{"model": "self-supervised image encoder", "dataset": "made-up ball-and-stick molecule models", "image_size": 32, "horizontal_flip": true, "translate": 0.06, "norm": "rmsnorm", "norm_position": "pre", "mlp_ratio": 3, "layers": 10, "projector_hidden": 1024, "projector_out": 128, "projector_hidden_layers": 1, "batch_size": 128, "epochs": 9.8, "lr_schedule": "cosine"}
Rows from block 7 of a small self-supervised image encoder, named by matrix and row number. Rows with one number belong to one neuron. Each number is 128 + 24 x the weight over its row's rms, rounded and kept within 0 to 255. All counts start at 0. Numbers have three digits each. After the name is the row's rms in percent of the matrix's.
After each neuron's rows are labels from the 100 images, of 14976, where the neuron reaches its highest value: "lies over" is the class under the peak. Only what is clearly more common there than usual is listed. The data: made-up ball-and-stick molecule models. In brackets: how many of the 100.
# fc1: MLP up (model.blocks.7.mlp.fc1.weight, 1152x384), inputs 64-127
# fc2: MLP down (model.blocks.7.mlp.fc2.weight, 384x1152, transposed), outputs 64-127

fc1.360 103:120128155154154128151097108149115125134095138115131152136075174096084128140090126151106136132160142159099143090175159152146107125139112059131182140115118136140162156122116118146133125155121120
fc2.360 124:153119136115099132119154124134138098128142137117149146123127151134132127123106117120135158150137167107114166152124137087131162098098142119144155141136110138120115085099105100182104157106094149
lies over: grey ball (67); yellow ball (27)

fc1.411 091:152099107126146157100160138181147140150115106155158117116161145107136090133135135161133142125149137090109089115127125144058176161120148189129151120121145122155115117077106093132130130086126119
fc2.411 075:144116103106178120142133118111163118135167085110172102208097175149117133114164115163127191168107081134097110131133120136168145109085114150130130158121126123147107156104133113157157122127157121
lies over: white ball (61)

fc1.493 085:136125134164172140094116119124134151146120142145114112169098145182157121121128114145112079156128105095084119117122129113111139129132120096156111113168085131122091128149109118162137080123132128
fc2.493 090:151123140145143131121124107161162120141145134123105092077132167136119139119104103101101165113138088102123096152146147096106087077122117109182136146135154145126113129085105067098110150126140125
lies over: yellow ball (79)

fc1.88 098:130110115158134157122117125139163126142123099165118150113124172185126092150120127094141132089111144163166124138156147137124108093099119095141158103130135150131105169127116149161115109103118165
fc2.88 114:090129115116130118122148111145127144136132119156097104190136125155059130118127125107114099102125140092108139185155147130134131130102135080143126137100101127134162143130141105133107156108137141
lies over: blue ball (26)

fc1.495 106:121177145128149138152141089157071110113109134157143137117111107134131142101122124147128077120097123171155098089091117143109128111139130092078130160127124142148147133129109131135089103136156185
fc2.495 079:146127116127137120154156115123112136053124130130121086151140119133088114153130138121122126104097138157143140118171129094118128083133138050108124122115075156134128128146047144173111121125135119
lies over: blue ball (68)

fc1.210 097:121151130147138122132163113148108139138167105158125085124129062156128142105125127119116091125111127155114147125093117102084079097096115114144112163102164129126119118141134122107156134100201114
fc2.210 106:098092098112183137092139113126117119172098088123138200124127113159144132140100156116147122151127113123112145128126104142152172150155156098116112117123115093139130072112107115174139156153146119
lies over: blue ball (48)

fc1.723 103:159104091140141165122110133106131136126140112157121145171110157148132102123096146124164130134123092106135148115109163127054180181120110136175145135147092092144105138096141160130104123101130117
fc2.723 114:117095134150148141122073104132111131166131108126149114117107135140128119121183109144108127121130105146150149123123114147184134142145114157114077160132178104143151132128109117159119106112160116
lies over: grey ball (55)

fc1.238 100:113142134111118132108199141099161138152129145127189164147142146110114131127154160162148116124144141122125127120121120135134124166116122111107123156133113147138144126113142138102131123168110132
fc2.238 123:171126108115112122118140133137123229137119098123117188144097129131173107100165131138122133119122184134170151131101126127092131131176114114134138109112122136134136126148083196061161168155108105
lies over: white ball (63)

fc1.570 098:144099133162125138122131119103119116127141110131141088135150118130100074157085098107142145097140121114099154115119119112148077088118101111132109155123146118110089147111117106126153098111120148
fc2.570 083:121146141130082116110126126118131123142108141152116124121161127107104136058128149121105124114126068113108127118130110141166082161108126132141141109108109138132125149126169130069118122130136141
lies over: green ball (36)

fc1.677 110:107125140119173101158092122114115089138095132136113134097133130158110118128121085182132120097104092151111189096138136126122144145118157124162148163108118138147134124114118152201080095134150104
fc2.677 159:120105119136105144107138113138115149169140098114132120152141134112133125085103139147188126152139089125111147102113131130162149123133140117121099169117125169126125094116122122145142158075140136
lies over: grey ball (28); blue ball (27)

fc1.598 085:194118093138108136108134132140153121107141131126138126130179127149130146138188164134100158098142123160181117120116134104189139137114136161136134138149110121129146151154154095132094134102097135
fc2.598 083:116121040141144134110107127172093182138116105094079125182119145125143103097154096109152162093102117127120151169096148134073111138144075147105107139128136116110125155160131155170164134124134099
lies over: purple ball (35)

fc1.359 101:144118093141098143149070159133122162150112152111136128139135114109122103165091140139147090151130109128104141114179141110135093125132129152146091120133145165112112162132158098154132126168133098
fc2.359 098:096156099117147120124164109136106125148132102087118130115159118152087133115140119122079143107092099145125083109166102077138117113100153069119112115117102114149143106117075129165127137119172162
lies over: orange ball (34); yellow ball (32)

fc1.735 092:106108108128099115132098178184131125125116132179104174155103142092089110138106139177087110186092137161136152103126127059159117112137113122133139159143119124140146104110149094147125147137118131
fc2.735 114:140115162165105146192087120135159137110181137133150117164101136142112134098125108123110166074097143118110138127093121158138128104158119161135140149150121110152088101150083141126117157126116106
lies over: purple ball (41); red ball (32)

fc1.477 090:141131139118160094102070156099115115072103116119133143142115134136134060108075113089143128097131130124160062118116084120107103078137122109169101114114138094164108116155123099136127118144139131
fc2.477 047:142106125120156130161126142133117123131109119086118153178121157138113110216147137109069123121083122123130121160127088157183113112105107077128171121139096100127108126140117151128109156099145134
lies over: purple ball (26)

fc1.546 100:166161104119120137107124152093115128117098148090132129113091122117121080136102150150143085155122157108100134120123130131082075122158110098130115122113107130134071137115155138102096131107151115
fc2.546 092:127125149143115105115135115124134132169171125186127151126145132104124134204103133114097114086135130144099139144140110121163101140165139110159182104138144128129138124101137104094141113160107132
lies over: yellow ball (50)

fc1.232 108:150126106127219162136142150154164147057100151120102136123117160144113096131100124121116149130167114109118121116115124071163095096098139139140124138119087139139132140058095120132080173114173073
fc2.232 123:124111139137155121143120120156156143137146110124119127155118196136104132139120111130115141135103069101135109137147121137128091147091153069122154108136126124149133079147180111073133163120120155
lies over: green ball (47); red ball (41)

fc1.146 101:133120130151153076171130100137161107118101119129074123117120147185115113111106113096118113139154096138174155142127111135040134157107136133150147185108104156122095102124116185148102114143148148
fc2.146 140:120099130159176151173104124163133145143129117127133113132129153112090132118116141162126135138151075112127112085118142110183137135132144143126126157150157133141141096134122136137141093095137158
lies over: grey ball (44)

fc1.665 096:147154105121118153120123107149122072142129079128123153094115114160135095123139127166118117099116143145171162128132139095093118104149100130154122130111158132131074137063169149102109132134151160
fc2.665 087:119176143135133109088151122107160141133156141169151122137156128138113121110132158126141158047142150135113134169126154138169106131132143119143148100133164190130148136131185135117134124137134127
lies over: purple ball (55)

fc1.684 102:127138118156158113110105123138138168139121138133113124123125103149122098133118108150118157080102122144134142119113134165119129104135074104088164163127157138138157130131152124162063128116151108
fc2.684 114:110139114146115129125150121111132125110122114130079141120139106131113120078120160125143133106116139133134149121112137109126073158101133099124161128146102125113142146127114151110128115110139115
lies over: blue ball (30)

fc1.177 099:104111090129136150117119141123158115144137138136149140167127098162142109126113115122112102105148117151155150113085136117154120120109098117109137144118080122131106162090129120111140165106167108
fc2.177 096:149162148110134097106118119122128126144159111154132160153162126113100157166103146141125080077138105149103163173154097130162084145107161115152109124130179137131142094097134093096132127155128109
lies over: green ball (52)

fc1.471 098:132151153119135137139118130134063135125137137104129057110100121137120117139097122105132100172165158090070101112164152154126132102118124093133131143121141125115138143121105100160109107174140149
fc2.471 093:108121097145100142131124103124137109159125114117118170137165122133115149095112149111143163124152189096129173162139124136184106138197139094134103153119119116126142094110129139166114142114143139
lies over: yellow ball (86)

fc1.42 110:180111137118122165180138142156106118126107115124153137139170152099155103122099124111126148125164121160119137109137130160173106128126172139129116140110135151137163129119148116142125143161112118
fc2.42 131:113060117123173147125090151154122115150092140099118141053140148134121117131053127100078104153111118104157127128136112125111119114127189109113158155133099098140123105153119131143130156088136157
lies over: white ball (53)

fc1.464 093:140134078141209147153126138126113124160119118079142153121133128130154116113114081154129099170138163097110145107168141157129139103120125117150131098111139176079121139106128114126144122164104121
fc2.464 094:122134141128160094084167114132132148120087123125079119104135143119111095109122155114110136112136054142121105142133136119063119094107137134166182153127108130137114077107093111118149150152149134
lies over: white ball (90)

fc1.85 099:109150137114097123114114075119182112104138083125137143140145129138149145169071109135145150158134095088135161108128132134141113105130170125151126096132167135127117151110145104115067137083128145
fc2.85 103:117124127122132123151141121123109149162132172116130121121142106107150130130184107170088129175133147160130110119131094168142058168159094135122107131099145140127142169130168152143127116169123129
lies over: grey ball (34)

fc1.102 109:147139107127138172150109120111096096129078146120123116147126113089116102135108131149124093168156093129091114100161131136200094120126142158119116170131129141108154160135151116144085119108150096
fc2.102 092:139119118121067129138143149120115085134127135118133125106127138111132112136082118112075127105104168161160112131103120146163138081172134139107151129125134120151132117125104167092119122119151140
lies over: red ball (51)

fc1.442 090:091159109108098211149143142141131075133113174079150130121156136116145138142073133145114114145190096106117139116152160128162141119177111153115144131110142132166154127167117131118137117122131091
fc2.442 082:135098109125121112139146138137102086120122135094151124119150128111065122118081108149092135108109105097129090105110124113140128082099120081108131157116077166131128104106048129169091108108091137
lies over: grey ball (94)

fc1.217 105:145139102118101129119123138107162096137146105167138113085131138116134082163152141111140151141125139144114151119153099144155089161121112129097173098098143109162163135114147077122122145116133173
fc2.217 121:116055115129139148149100119151118152140155135133124131111099124156120113140166122139097132102094136114149086100151097132081140092129103103118121100126143125098109153167124159083134152060124158
lies over: white ball (40)

fc1.31 102:129168118131114152144137153121162117112120117139143123121113116125152103140097111091148083128150136124131142119119133099136116148118144110156157147106152151135158140169124124136158135145116158
fc2.31 085:116091114112144104108064140120137111122102121097115159079141124125123116077124136139120152183112101129143108128134117159102156122151109083129130148127099135112103096109134142122145124110071110
lies over: grey ball (61)

fc1.571 106:155164140144130151169141157121125136100107157124128106118086152141141137117104103106144160130123116129126111112103141160146161141119129110156100110117161149155139128156127114173167120175154111
fc2.571 123:105135141127138128121083125158131123108115138159105067100133122111133112109064118125088139117137134114125099186158173155104110095184114127138107168117118145150130152121109128189120099114091128
lies over: grey ball (70)

fc1.341 088:129128125136091092112106146131133090129130089078155129125125132118155136166137104088134138144146133140141154133157115109133123168091129126136173127136174135101112141152124121131117123157113152
fc2.341 067:124139105134159149136158153158136158153134113120116164108118119131129103202107134100092149136099166124143152134130092095148139111173118119126152085160126130107135136152111160113117119128154143
lies over: yellow ball (79)

fc1.54 093:150149120143186127140157106132100115102129104102126059162135146130129050122122150093123171088136099135116108125099091135155108083125145117139147135128115121184119140115082113135122099150095098
fc2.54 061:138135121125126095106156132092118150115086103122099122143150096140111085148133172134133152170133170138166149142120117131094142136185105106140139127112122119115111030102097128162141127157121157
lies over: white ball (31)

fc1.159 097:128103137149104163098086139164130067071140062073119128048154128129145142165097161147160162139118137135110121123090101137208124129114106137138128076136152122142160160107179094133102157160128121
fc2.159 065:184088112139172141140112097148127169167128128143146123202106155161122126148171138129095135159120163107108107156122114154120096107159132106146092115100154103137101181159172133191137145126141151
lies over: purple ball (61); yellow ball (27)

fc1.299 092:154120148118187121094157125114144136091142138140141153148118149146116156073143123111136161116109105122093141095103097122105126159126114103132151111122158111092120116064149098091133154105087138
fc2.299 077:142153096112107116104118113125144163144089137168145092158137100117137121118103121113058126132120142144137120124114091112157090119185114135116109174107172119145147099128144124134157113138109120
lies over: purple ball (38); grey ball (37)

fc1.719 103:126153146161171129105099132163075179140160122145128163131100138108126155160164137130128098071098143111154136112096142144116100114143105144128117171133143159149097145151163160136109131104140142
fc2.719 071:175104156103151109116142153127138139118131103115130149174111163136130108144174169118144147128119187112133142171108137104116120130142130084133144119137105112128122161114138106136120145128113106
lies over: green ball (47)

fc1.724 089:161184111128160117090161126139130159149073085118124135154138094159106167136149127114096084159147124132134131108130156170088102141137130161136140135143101149087138133100121103169166127150116138
fc2.724 064:142118116122147161099153128144176123133135149080130099103178151141093123096128118129117152106154087094094107101133168091091102060122147114167114146122167143125147127095090086131127159138150121
lies over: grey ball (38)

fc1.86 093:144140120128126128116106106158105107102150154140125148116127152139149088131113119140127144101159115132143150129094111148062117131167108102167149122160138145149173123191124131180131160111104112
fc2.86 071:125092133123098127132113103122131111123117125157087086168118126133104121089138123120081123151131142130125143177114094147178148140169112131116094141095134099127146102096169166148105148118091109
lies over: yellow ball (88)

fc1.21 088:108123129115160135095109132056123141143090115141105135137141130105104166154106145141120140185121143093137111153131175129118110124137170142141109113094150104118135135127100130154137146130106145
fc2.21 077:133116141135153159093128158142140122125124117089150114137162159132130128102130141112143192120141096143135101111127165079154150106095143101104125151093134120158136122090087102152146141112163122
lies over: orange ball (32)

fc1.565 099:144118138106092116140082164123129140181108122085213109116136096101119140160091141144107144130130170163122115135108143133170098127128105109138073075117151149130125110110137137114119105159125161
fc2.565 084:120122108113183105136181102164105147136141079117112187125128115174102139122103132131106093143126137129140142116142091134109110111161127126155148118115129124138138076115093137119158182148149125
lies over: white ball (66); yellow ball (33)

fc1.737 095:155120161137145128115159094155170131142097172140126116120112146097119119108122142130087140138086130114131100129101113136164128134131109142148144125155155120140125146127117139116129103139142129
fc2.737 072:144162094117103111116138095095121128177166111112148109123145087121094114091106116130081155126135119108106153137126102139106121124165103099138142140108172129115112090122141118083151133131125135
lies over: yellow ball (32); orange ball (26)

fc1.401 084:117165130128165109137187130126137122123156133130127087094135121129112107099136126119129119154131155095122131135104110128111135095121115035111149106122114132126115111157139183134151106088135095
fc2.401 058:087126093125170135098098122089144093194101084104157150105112109159160141119126108141159120154135116125116150127107091173144168136133113143137091154142121098136147101104094126157132146120130125
lies over: green ball (36); blue ball (26)

fc1.531 103:109123114149144168130113150181088103090114160164120140133109118132150120147115112123140072140133115148119121130122113153106089120152123104116117112109143165121184142155159126129096117080116135
fc2.531 113:135125156122131125153134121147124141093105111138133103133134128108100119146107133134093128126096125136143128111172126079098123084114133055136137135115112134139111117141099151109134115121096131
lies over: blue ball (53); grey ball (37)

fc1.255 096:140126123109174145075135130163110131147125085110142122106131101134148087145126110153104097144123063105132118129115124142108113117134157093133121161110130117072103140106129138146120130117133091
fc2.255 061:129100089134155098071147147123133139138108137104142138099151097117124112105120135103114144134138134098153101118111137135086171134164189106133135146109125147114123095167125143161146098135131121
lies over: white ball (53)

fc1.610 085:149123118110134146122109126118163146150146084147185159103124106129096153166141124154160109139164146102136138112158111129089142107109140105158092126115159163136120141085136142143095158162116147
fc2.610 085:132149126134206116137150106124091155088132096119100124150106140142126120146130155151086130132132145123153153136116161088135108120158134091142136135149125132147143143128120152114155104119149146
lies over: purple ball (25)

fc1.574 091:141142154129172117128120121121142125185136097106155090159113105111161176147111109099130132138132129133122096165140147150138133138116144135112117090114105153114151157124138145133089132133136160
fc2.574 081:159124122119139110128150129116122167137131123124136163149113130139111143135143120114148141142102099161130132120110163124106140117148111167131154144122095106149095124114082114181108178140174101
lies over: white ball (73)

fc1.204 090:127136172120110105114137094101146069129129096156114144134113139136108143128153114115146071147154135138138091100134159124129124188148134097132154118110097143108139141176154139139163134127144124
fc2.204 061:111125119152117139122106123135118187138156117126123097176112150177146123098150127130158185106095198144151135131154105199151137134083092085111082109072134149155099100130188164074114130138143121
lies over: purple ball (43); grey ball (38)

fc1.469 090:113097102137136130116129119112150126098176091171143142104123124169146111145144139130133129135110131134144147133089127106099116116137116129102131114145094124146125130172108146117127154112108155
fc2.469 102:122135106139174103134187093107071152116106156086142122101131086146092113116134161133083109102139148131138146098132108142139163148111105096117128123123134136102175099115128169131141104117152136
lies over: orange ball (25)

fc1.203 112:148153119168137107141147098094109120123130146136136133121125122119102149145083125138081095139151151107141144092120130097118148081101126141161106151126169158137110121126146127118113150172121181
fc2.203 151:130159117129161100156114117130144118120106152123132103138150100116088139105125136149068140083129133107134123146153136139144128119155125115127110150136149111155168130131151137137143106140141117
lies over: grey ball (42)

fc1.554 095:155125114130148130128163131133135154135149103133119162099119123135095088138110139153114153138155145130143133124152141162072131098117107171168175091118167137106120133122110143129138125097142136
fc2.554 113:125116147152196127135111151139134129133128120077120105096126131132104139165119124128151119098142146103147121133106182112165100090096164105149136121145098142146133106130100132120155126119174172
lies over: grey ball (33)

fc1.734 104:132149102152146179120138144122129106084080051138105135131151132173136134180117143098151123126115115174149128142120132118115087076135153132130136105084141108155144142157133098125121146090121130
fc2.734 088:131054105124172162103119142145125131156132121134134146101159142146162132116093105102103135163120117114157095124139113129100112133115164070116142146119104095115126125132194131068141152088145116
lies over: purple ball (45)

fc1.748 120:136140123102188097159154129109136126198102107119133154162102123124145173149112129129096154109114119096118153086116113148164137130138113109147155101185077164110149138124090167122149102138118132
fc2.748 164:137123211133128110130155126154130165113133115172147137156127135136148119144072138116151146095142104122162126117121135115120102116158116122164164130144121162157099128088125084081149117190141135
lies over: white ball (93)

fc1.391 095:127107138111129154130148118134123124115116051083133122144137107112132146153099099153122170129111123120080117140145102129193091172123127131145141066146106075114149158122133132119102131138103154
fc2.391 061:123110130150180150116152141172109165159102106117126166090104136146163121176091126077144124138114193139144152143109096133100124103171148113098136109114115095117106122152148140169140120123150137
lies over: purple ball (43); yellow ball (33)

fc1.196 103:118128083119126110114110135141176115103133112113130091122135115163121099093143119107150141097098114127149125122115091127097132118173167146142120123130145126135113123107087100139151098170107117
fc2.196 127:113120096118174135138155098119118124146114113107112151186127114165124129112158135141106150103123122124138134109144124146137128146100106102136140138115092139125117068115120145130136160115142106
lies over: red ball (31); green ball (27)

fc1.365 087:151120120084141144119069135132078109115118133139125156142133125149121130120079128129146156103163119096107137085144124152109133111141128150121110138115113121112112146141116140149130148086105147
fc2.365 063:119165107138140148073152154146138152158158092106146149111155131123152097132081122127172147115135148141139126137109155128146138132112133145122114152123219124134163109132161125100150107133171129
lies over: orange ball (26)

fc1.420 099:131130093112122108128145124152132115108143116195155159087120125105143085116121132109104121076112128123139102112095124106120126119139127149115134114163157158103124133104169131150155116142105096
fc2.420 062:111120103129186116132137125125128125116129105082136156187136107150133130158124106138085135116130143130153115088117126178169138108126132155135104121136108119134127068124073136144124143133138122
lies over: purple ball (35)

fc1.38 111:119121094100175174155141150125116148147126150130139117132133116192131163161121130131154099109121097121133153123131150103095117112095108139137154132146081116136128160081161095101093117133152098
fc2.38 135:114110085125145165148111127135136141160151121107172165127135142121106130106113128157122117210112080119149153117144116122130110130104128106143144170141111115137157089149107126125110150081113129
lies over: purple ball (32)

fc1.175 104:117137148171130125097132123131113124142116117184156109125148127090131119125139112166154131117152118086150130124091124126123138133155070097149129105120101162131135172137159202160096114141152139
fc2.175 127:125136120122116139123171119094134158168133128118156112139137131114109107113138107156093155125109150104106112119146110154084125113115105109135104082114157116136110103110149150134149111156087141
lies over: white ball (91)

fc1.521 102:114131108133103138119136102117123102105103089057117137107074085148140122158152153125150145146143122121069095122117102102124133130185132075146099129104127139131086126166134136156152123125108153
fc2.521 089:135080101141156141135138117146112167157129148164121139127116126130075161082134121146136098093145122099143130098133122130145116143140122120126132091112110148099147119142116175134125132123108118
lies over: yellow ball (93)

fc1.111 118:145136102113153125145160135116102131131128114128157073156145102132164112177110140155131107127107134148083122119128128131214105084124146132138123119119120134101137129127088152114122159105136112
fc2.111 161:148137162119142112141127112105140137123110105160133127121164127142074119119118160107088142083158074136172093148115111155142066140138167134147155149149097127130088072111087158080122115174183145
lies over: green ball (50); red ball (33)

fc1.591 091:116145112151128141096145134119117096093148092152140107095110151148150095125173118107128157097153116091118102116121112108087152131153115133141134103116124179149132147121106105128141107121156087
fc2.591 060:086120142122119174120103152130108150089112119153103132157122121167175121100166146151121112137086122145144149147119126173123169131117095126123134139131110128102139106136152157154086136125107106
lies over: purple ball (31); grey ball (30)

fc1.99 108:082131122098135117112162133121162184156116124166109103136145127164148127152148150156098160135166154125161124132112128099085141093138125148129112152134109111148141135140130152134152149106161111
fc2.99 120:117144134148200141144138135149122124104129138142114147128133120143131133196093133117157100113159106097133159110141125119152108100099149143111149135145113151119167134139121168141134139106158160
lies over: red ball (51); green ball (26)

fc1.130 096:174136129146116108101114151119123083131099120106108121097116092105157109146111124119137112136105146116130135122120115111144096083103130102178134081132125127139126102144104161171133111141104125
fc2.130 111:136174105121123127111148109101112124128143091113159156139155123147071106142112163140110133148137137121112185125145121159149124129164126128129160113103126166123105083107148131087148127148134123
lies over: orange ball (26)

fc1.706 098:146142121145165158112123151133155142134088098084116092128132131127175099121130156120161169100117093119126122138133135108125117123125129143148139171157152136095106125111110121154133097151175116
fc2.706 112:134142145141166142121104110157156134100127140120145089131142172148072123141151125146104155115132077111156125084185137101158133111077156065138098128132152142170136100134143130130135147095136126
lies over: green ball (81)

fc1.503 089:179130113115144136126098118155098078146112126159165120136132134115116110068123132139142093141160124149151100119131146141104110154141139126124111117113109150079116133128155145164181108121112084
fc2.503 048:146083114135163102078169132138154134144128109112143130100141147149095102139133148099114157132164139092142101122119131145097148118136179121134132132081117109095108108156126132144146108155143163
lies over: white ball (83)

fc1.190 111:188140153157110140099142123129057132131125133123133071145142110140126125144128157133136134119097117097141136114075130122087146118160138129190140151138177119107164180170148118106108110130121137
fc2.190 106:150145109120151113081114122105132159132157119129118173144135104123127122104120163104119148098101120144123132146105131120102127141161126097142131130144128142120126141094160087098121141135136102
lies over: orange ball (25)

fc1.134 098:143137136109112144172115142129157165146108131143136129143135139089117097138091118130136163086119124147119149103140112120155113143100103198150144134106091095161178088131134109126117134092144141
fc2.134 101:138117108103137133077119120125117117095134145127114109087133118123156088139128144111080101088119155122142136163109120095127167092188126105124137123139151101131139122139145122121112097105109116
lies over: green ball (66)

fc1.577 091:204140107132112139088133157138128146129137078129134130104144145163127112141080164132144177111138130158160135135100115115137100090152137121164159134133160151124112134115142153111134154121145093
fc2.577 073:134063078117166119131147135106126121162128142117150114117147112165141153091122111120065144132126130129169136115141104157115129136126139096089145111143084118136114084139109131100116146147136109
lies over: purple ball (34); green ball (31)

fc1.230 093:171164117144117125108123171087110151121125161113163117144113142122078124127085104159156122163165176117115111134125131090114122124156156124113110199110142127152124095109104130129119161114133132
fc2.230 086:117107094129135112125168103106142089134108144090150157100130155160091120124130109116154156114122083116170121109167140090113153103135153105125104139125101097134141120132105170105148131109166188
lies over: yellow ball (37)

fc1.313 091:113130125119095114109114132114127137119132108116122138136149108129126145147142144133100112094103107120122137137156133136152125131150098179129113116118124113127136122130130129108126072093133130
fc2.313 058:137094160120162118124096154129103132115125135102107094126158106131113126106124133125130120115105142138164142123078151137097150089143146181127158183129114116148128138136055100133137119148170107
lies over: red ball (66)

fc1.33 091:114151140095089110180146115177134130120096146148180128094148101107132135164125140099089174115119116138158154118138084154160090094125128170130134119132086125127130142069134177079114139087074099
fc2.33 106:129083108118136121148087153129138098166130141126146110100106165158098137125075125126106127078125097130148079108130113134152088095139149124140121135123121105141098102114075139097126110120139171
lies over: blue ball (74)

fc1.383 103:153104104171147140165122104153150088122169101094094137115122166137144136137129118137117149124132133140128107128122127099107141093137140153135127143132125154151128155146151061124122104185159124
fc2.383 121:150147148132132162138131107129115142111157101152103098204120132168122118117109144136118148072122165146111119177112147127137146108169107134151147134112127103154109103116124106175122159139116111
lies over: purple ball (73)

fc1.43 095:154159156096112124126142119152138127142104110110148173115111172135121107120131161131130173120129096118103118093121119141164111144101126102181134128163132084146179126121103181119121137132101137
fc2.43 110:107133106113123130099150164136142167146150107130123154128147137160165111103096124147109166107138182148162150127136166098100164114158128092132156103120146130143115130145096153055152141118086108
lies over: white ball (91)

fc1.366 101:136136123164196145124110105138163097126113155119156173098120135112142076142123128160139182099123168111063126146120125134174142075133122093129145171154124145147114122109140089131090178125123120
fc2.366 103:124108120123147124135126130112138091162147135106126128124113149125119142086125115127132144128118118100155151145129124118145145158123161166126107147145115122122133099116089149095136163114128150
lies over: yellow ball (88)

fc1.110 094:135097129109160105121120119142099138143059168124141137141113127133160123144066101157130129095127138124122156078117102114100136155176135102115119109155099160170156164139131163150115110153108107
fc2.110 102:154101133132134121123142128123132141097139100139143115148089151159113133127131122096076160104105114124109110106105096153116104093121125095148123111099102128154066063087093127094115153127136081
lies over: white ball (93)

fc1.152 105:119134114127135124131138142168152107101089113144143115109113167111118095141105108141157121120153152158103124132089120088144103112156101098179124120125160094114154173135128112131103147124133120
fc2.152 101:141076104125130150128094155118126127134119140062105135135143138131139112128141122088092145162110201116106124161143096113186149131123159148118119127137091090132133093123119144204112150140125143
lies over: yellow ball (94)

fc1.691 100:144112139114086103112130129101125136115137120116128165160121091120154146133142130121126177148126120119152156144143125154116147110134167044120124130136149141099112119129091140138121122141095123
fc2.691 115:106161086136109126120163129108148170175122119122103121165150124127121107069129150139090158114135182127111150123149128125131112171154145082122143127113168138125141105127136162124158128137081145
lies over: yellow ball (49)

fc1.475 095:155144109151141120153140106124137112116115103113115108117138138145119111140114128116125160118121125098159140138121110121105111137141147114120094131125167096111108151125120127138112147139124141
fc2.475 065:140101089121177145095125092095133143175113155117154126129109153144130135110098141136080131168094130116089122094154120163152170142111096100119114126111090122152119082109200124115108151110092101
lies over: orange ball (33); grey ball (30)